config = dict(
    train_examples=195000,
    rotation_deg=10,
    layer_scale_init=0.1,
    conv_stem=False,
    layers=14,
    projector_hidden=1024,
    beta2=0.95,
)
Rows from block 3 of a small self-supervised image encoder, named by matrix and row number. Rows with one number within an expert belong to one neuron, the router's apart. Each number is 128 + 24 x the weight over its row's rms, rounded and kept within 0 to 255. All counts start at 0. Numbers have three digits each.
Before each expert's rows are labels from the 100 images, of 14848, where the router gives the expert most weight on average: "peak on" is the class under the peak. Only what is clearly more common there than usual is listed. The data: rosettes with rotational symmetry.
# router: router (model.blocks.3.mlp.router.weight, 16x256), inputs 128-255
# up: expert up (model.blocks.3.mlp.up, 16x256x256), inputs 128-255
# down: expert down (model.blocks.3.mlp.down, 16x256x256, transposed), outputs 128-255

# expert 11
peak on: rosette
router.11:139127126104146104122146139151112107077152104151105159123101107126102128163114079094150113121134160151155136073149149128131161144125177150154124134157119165120180114122141136128113123114080154148140115128108133102109080142173132161117136155107127086101172109100147137127110139093128130104112136168141086113169100163129163094118161091163122143104176114160102165139131129143105163122144
up.5:091139117126148119111123149179126120136123130112144168179164132156162153105188116125078106127119141135164124121148111141126147147107152151122146128142110147112142162103142157133078172146143155134123147144119118106114114071122141108150123137107113137102098115101095088136119097110089094114129120131131131128131079095101137150147107141152140107112105123153081128107135153111121108116160
down.5:134109131146101117134147146130160150104150104153153093119112089170071129140115164138173084177091132098166138172107118141137130129096102107111111147120115175135119166138155145104120092155108093132129131113143106141114103162151145152061105132115151181121113109128112093123134138156093118135122164143132112135152138159122124124149147191150118106157182122150139145133107100130148108108095
up.6:121165133127112112155150105126134139127100106131116109114146162176133145144150131149103099093148146140131102145099162187146122094094139105097117097125122134126119158153168133136129158112072145133124164171163093117132157126128195135135156126122116135110109129122136107134120071156074108112126146087143144141128142097078128142160074115157141106139140107087085125120135111097129117077165
down.6:102148093105107118147152164102090164083138114154117115135152163148087149156119136113169106179061067122154099106140151144122152117051108166107105145126145166134134121112146109119102132165096142137134167161168122131111127121110188104145129140112120111135131109102115158120128092144162121128124127119085087119109145148120170141126144131140130118107212114148114160169181125146128118093145
up.7:090187090131119110141172125144115164098144127068161159126160156116133136159165128122103127113174099085075149152117133178099101147109130146143131075119127140147137108139148156122128133131090091111140155145155099131158106115109147102117115100128136129147105106163138135116135090134123154130111160153117135157146133099157138085188121113138133119191146133110119152108126138090157101121165
down.7:111127109093135101089105078105148154143088152144122104111088114160130117089112103162143108116129109147133148164114119107128122116120157125119166160139134123131118120170140119180097125131150112092141134117157125128113142159128140107145091132106088163156130124159146107081079174112077183155117193147113119127105106151081099130094136202103107099118145084116138121100171111145137130100135
up.8:109158136120106086116153130124159134152115151104184103096137132147097118140123122143144098202132097152081117159126150148144133136094158143171142146140089132149150132129141120156114121132149119173142178141149103120171144108109113056161105118143098163136100156126134143120113113113113109150163131100100093144121127095097131128164110145120102124131139111112108121086135131120164106102148
down.8:132132120123124122129106138109185146116073121110101091146126097157096078082119112076147161079106143138111169136123070145142158174174087085108142120093125141143127110175120122143084104129113113147126096084113113165126148121131115110123102129146149100122120122142145121114108187143130134141135127138142138125099114132124102122125123164140135119142155162115174156144103108121161120121159
up.9:131107151140158118126105126126152082168159132129102144119115069164108106121130116136132121139083138091113133118127147079164162135133106117142119126156149113159130154136124108148189131139137124126144078046108154171104090179141092112107157110096151117133137133110129087127130164123120157118084128149121112096142142112125117148079142139098169119123150095127118113126116127121140103156140
down.9:144121097189112133129153135108120116156137085086145127132108141130152108150123148098146152147201162145109133149113147126099153117166109111169089117136138092121124140122111165137144168092119105135153101131127123131120105144093081155125133174138129130142133127129147158128117142129096127135158109122172156128130168162127109122126111106114144103111103167101122083092099145122073126126146

# expert 6
peak on: rosette
router.6:104130155136155118146135145153098194108126144102128116167123181115125145139086112120072105124110116132185169132156129114101114173124128138154145135164129134103146088115093162123134122112138159098100142121111126125063142149143111081093119158152076135148144125124095155137127153116112148169141133149173110121133110180137079142147098125118105130155121108123151156128143150166129097103122
up.5:129157126126129097112118095156167149109104147109096167115138085142173142073190108148105091110135117154142160144127189159154141126131157115154135156154135134132149127132124147125104151097131115125128123099128118093099131118142148055118133144145102108130138152133147131099124147099085121124088127094143083122137090137101071120120159083121166120110134076126100102113117142116148107134125
down.5:108102123123118115117155129113126131125168132130192095121139154114121129144133141132150153166118156125158132128132086122135149104137106131103131102124103135115161137134124140109150103122095121127110124171117158132156136139125112134186126103131205123046133137091121104136118125129180141111111115116066132129133131102138182117108161114168123140117109145101169112139095117126100102151133
up.6:121128102130134126128140077118148110127124123162147175133109118175132121137140129208105162127144137141094119211138107119114097110079096086090138092119124118160114145148145102136157158118150096129111138146118132168148172121141117130104163129112123094143107147198116114164110102159161155134117149141145166152148175146140081125144135136135122103120119126113127107063149107124130143126144
down.6:124169156110130106131087126116160132162117124143114103157158160149115134126145137147152134096136169099137129133117113121119129145109140106074166169076087099136135182126150099082145091143146082130145125137162093107146169114148132160155143129152147099124073083094118097188094109123148156118126132145131132139120101166110115136119141106108140146155114108154101126154113152132146124078133
up.7:152092133107116097108128112148106134116130144113147138160056147092128134119144114133146161101107104157141143122144173089153096143096135127136148103103154113117092097145128125152107121137124153142172153182135158068110116108116166127186124083109126186142138116111070074136142132141143126105141123150144156143130116099123104101167105145134136120094104124150154135165141084124074103173136
down.7:117081140127124145127144122190135170123149117105086149140116187132145093133135094124135139090139125133121123131142083118156092142119111102131131148115151100118137112132121161114101140134122131127146117141121170109152156141126139157156088148136093125189112161101110123129111150156137147139203079143132165150115137130133073099095156170106107123113087145132103115118152143163107155143146
up.8:123165138083127100137084113102134160109105128080105143134208081163156114096144160127105123107145140109154137158138119137139168152143104110141129109119138110121117153128132139114134158127121101133133143111112112172113120150132098070098166160146130082141127132135182166154140166114146142135148108136138108139108095133143097146107135066115189092155138133088127100108120137139166147150130
down.8:119112112083128135099144147088116106147144138135162127101137112102066181122140128136107155141132158129124129093154117140116144113112108118105155136169121140118134105144119100141122129141126135139107136166136150135137123114147123151169147081099168123040135102121102137121130070125155117121075107121088130132111153104116149137144159129166150125074109155134136152132144091140118132162124
up.9:116111118120092147130123140165101112145116123139136129088138118123100085095133150127154110135131157127116124134109091144116152120139087111078098082116122130151105127125140129156120122140117086152114134130107124137168132123089147146141111093123201131107071098128115071119196112120143108106158100097112130119122095105126158182115114145135136105103117140132141129109081138117145164157163
down.9:142097105118134153097131129086129085135131117147138099160137129085134136155117167104122119089121142145171176114143080153110147152136165110130107154140133135123136086162093118130142116091122118102102107126152116138130153114108126156117110164125142109073142109160133114122100095093119135154136145119117140168116141148141124124149138096126092096148148153132120160105134115164111139140149

# expert 5
peak on: backdrop
router.5:183138120114135106117064158119144132133103099141114091168138093101120098138105142095144164097121123104123117092091140150130160139152094138090130122124099112104113133108090092119143152112142131133150105094125126137104130128144112174167169132090149136093116149136122144178193142137170105154138108108151166148116118082129146130116164095128142140143095100089112090114106098130138147146084
up.0:105129134101133162134094134131070101178122132129138120128107145117144098133126144094135102120131158118130099111126163082150118110115161130107119113088194159097154170133071120153165136142083163121134124133155117123122104141126144109104135139108129115133131089125117144107103072168120125124101155102153104115117114140094133141129123169110123149127126099165069154168130112132128142082116
down.0:119107169134106133128175112104063105158150142152176138105105129156145118079113125141146130136164144137161121126121139141149170095142129137102135104174120096131134089151121099131137150115141118125118123147147141138143123113107109141175163123139164116183103121162104122123125160096121144025077152117056109130139160126126167127153137098122125123085140184125125103112099128143112166156110
up.1:120071097100104125115095113146122111120179122176164170160167151186133147090152112144148120153141129095138142139116112080192123151131173121125115102088132147131124129154150153152146116137144142132155157160109116110125092122106107093104094073101129145140116082150113104119118112155112113142166145156133123120132100152126092175113112171144088079126116099162114107152166120087104073138124
down.1:132107125134147123114119153119099090115156148149118145141105130123210113101124071137115129081148123134146129149127133095132099133109128116169111159129195135150142091138160160099135135139121139111156128141165094084124124146134158138065092112125156140132130165068119110123131123136088118114117110133118142088146118127097096143120117125164105163139125135138137135133166069114142122135150
up.2:099125146077125163139113079123076117170151145115144134113116151127174132106149144088141144120133133139193106120138145128098165097119120121124151115115157115105152102192131082115142130143103113139122111106118130107127083145141126097132150174130137130136130116121115138107136101165163128126101119140104114139125148133120155124139136131109133150103108156128126186131109116161134161126151
down.2:143099119132126144125131125127104141149113133113167120091123163115086131103149196142153126157090120134146139123135112156137149116119087146102132144096146140132134137139150126092137123114133153150123134163113166172103120118110088152159144176130157089141121133185111121203128096083177124084094132130086135149103118116194187126129100121130104110096101180173148117115139158139062154145142
up.3:151098132164134099104123122166174123123145119144117155121118142140106113146105111202114155123117147137127076147136162137160113122113095066128116144133117104182164154130127136147117120123132188132138134139144165157118144089103112170130133189071095107122156147127128111140149136090151171120163128090105172143093123143159088124094149116122140081096145150155131124083130124133095119133130
down.3:109146111137131117120128136097162128161115148097116138159155114155124156177122129121124199142091147083103110125121095134125105139113137152106164131114078073142140195134117127123164144087115107135101115108117137146119130101149119086174200118154111107122146099124163145126128114136112143127120177114137138129138129140156127127132128180095086108139085129129138127089125130149107085092114
up.4:132098127209140107123137143157199138132109141119128158097118157149102106116117130194104122134125144133094103146107190142126081125138093101157089155127127130180144151098116164138101121118123146124104116139116154140127155097101121147132125169080106147120147159126137128120133138090112146128138107075136147109091142118130106145102137119129141104106145149122144107113113161108126127099144
down.4:120139124144124101122108128153194103163123125133117143176151110146105158169131115130125176115091114072122136140132103116118099144141124123102162141106102133133133183125093158127156143117104106136112138124102122168118151120148141106127171098139103119095133124119173147109120130135136160163170181155175121131123107169156093134145128177132094116135098108128138129089156117128108069096093

# expert 13
peak on: backdrop
router.13:137152116092110132156152110110135129108093119123109118119128088153099171138106163130140105110122136163146095088105124151159167086149148121158118139132174142113122110150185113103095181141143119128164111140123081082116117154126123165110146102154152182128115142086170130124088129168138132136111133111129131115147174130086136150146084152101157136128134107125145155093139095114144159142149
up.5:145122123136149116104141142129157152147161091128149135133121130109120111119126108163110104145139152111106155160114126111125085136092130137131106092114125098128133159117099183156154138078178168094128119118130120133113115128067113105175165148106074145135128106109117102150154135094110152123132143110067154107084128086129077128107142110111134127126100078106115093112124115087103120162086
down.5:156117135108128083106093122118120083131143108146137142146134118111056100149112095122115137106139168120134150119145090150110130148195137058142116135113164165137142149116132163142110123146151138162149145122126118119102116158128083129064101097114147105081131121144099166137098119144089127144153125109161168095114106184131087101112128142153113128152165168176099124163126125123134115122103
up.6:136111126135134114050084180156099119148122127160132162125110114108129101126124152094128155092171122096135098123125140141131165122142145143130143143141170164144132111058085138158140130089125131094132125127116098118121107095152112132103139137114145155082122071112144123097147162059151141095128100111147173131122121115127086188131127096174166105116153162132126109146153111137126135125131
down.6:176103133146185167146160122128081124164123135112184149110132139151118118102150144124120116117129123099138104167119155122090135128112182119114130159156153172124153111165134137145114113131078085095121141149123174139137133134109133139102080114143152175116135113094131101115132128132125116088137063126081112141159133096140126162130130146126098117133125121110147131129135116169126161175158
up.7:128157144110141122122111125142099142151185131121111100184078123120106112126094111121117169160143135102129114138159137111127142179155130132126162099147122099145142113141127140164133129117146142123143123089128140132100117133136120123108155174106103113122147093129102111155124131140138173131133107179164133104150139113142094150118168102099112101115123138159101140137142140149137070127138
down.7:185128133110159142138088123135177110165164139101134169136133128134134115118141112166083170083131143111107099155101138139151124119107102134132127102076113115157153134119182084124132153143114177117111142128107109149126121130105092124146089124132119157101131146106127121117137151118158086154121095149095124122126084125151126102074116159130148121120124174151172147122130141145120119105128
up.8:113099151140141153122107172159145134136148155065143146132090089080127057127176116136115145135159152120151159152145133091105130183155115130173135136142130161150162129119078116149089132137117103103098083091101138135134110135141128087097109115120115117113143115127131133101144150099140154120113096143154116137086130126148089142079181145134166111131143147105127090145111127131140117149155
down.8:145138186126111135124095148113182124121167086107127107098092143113131126158119115162134105116107110125130154115126159149112136114114074122121109098106051069148155143100115118156153128146110135151135134103110104160157102110144128108133165153124133133130112122151145138144141151136117128152082161134122159115110134154153141122114150141134150121183160108117161119121090179138163132106179
up.9:144146144119137170139141130121100095106117147140143163122126123148110147101146124098130094159093141137157074075101151136137102091136108136101128104154126168102080122130164085122140142126124125142123089133120150111119133145143134164144160119143148133112103126158124099143103080125144094144122133096135120090118147158100163151138086123088162141098100134123117153126103157099134194176156
down.9:117176106093150072109129120118113153091163113169122097143144122129110117148100137122170148152118090106138116085162119112143121143126111142110153176151124108129125151134134140129137111163099135121131105152170157135112079105096133123147102108116114147150090139151142125112131131124135133140130123140156051136100141131155130120093101153115127148119108138164121093089175145128121111112144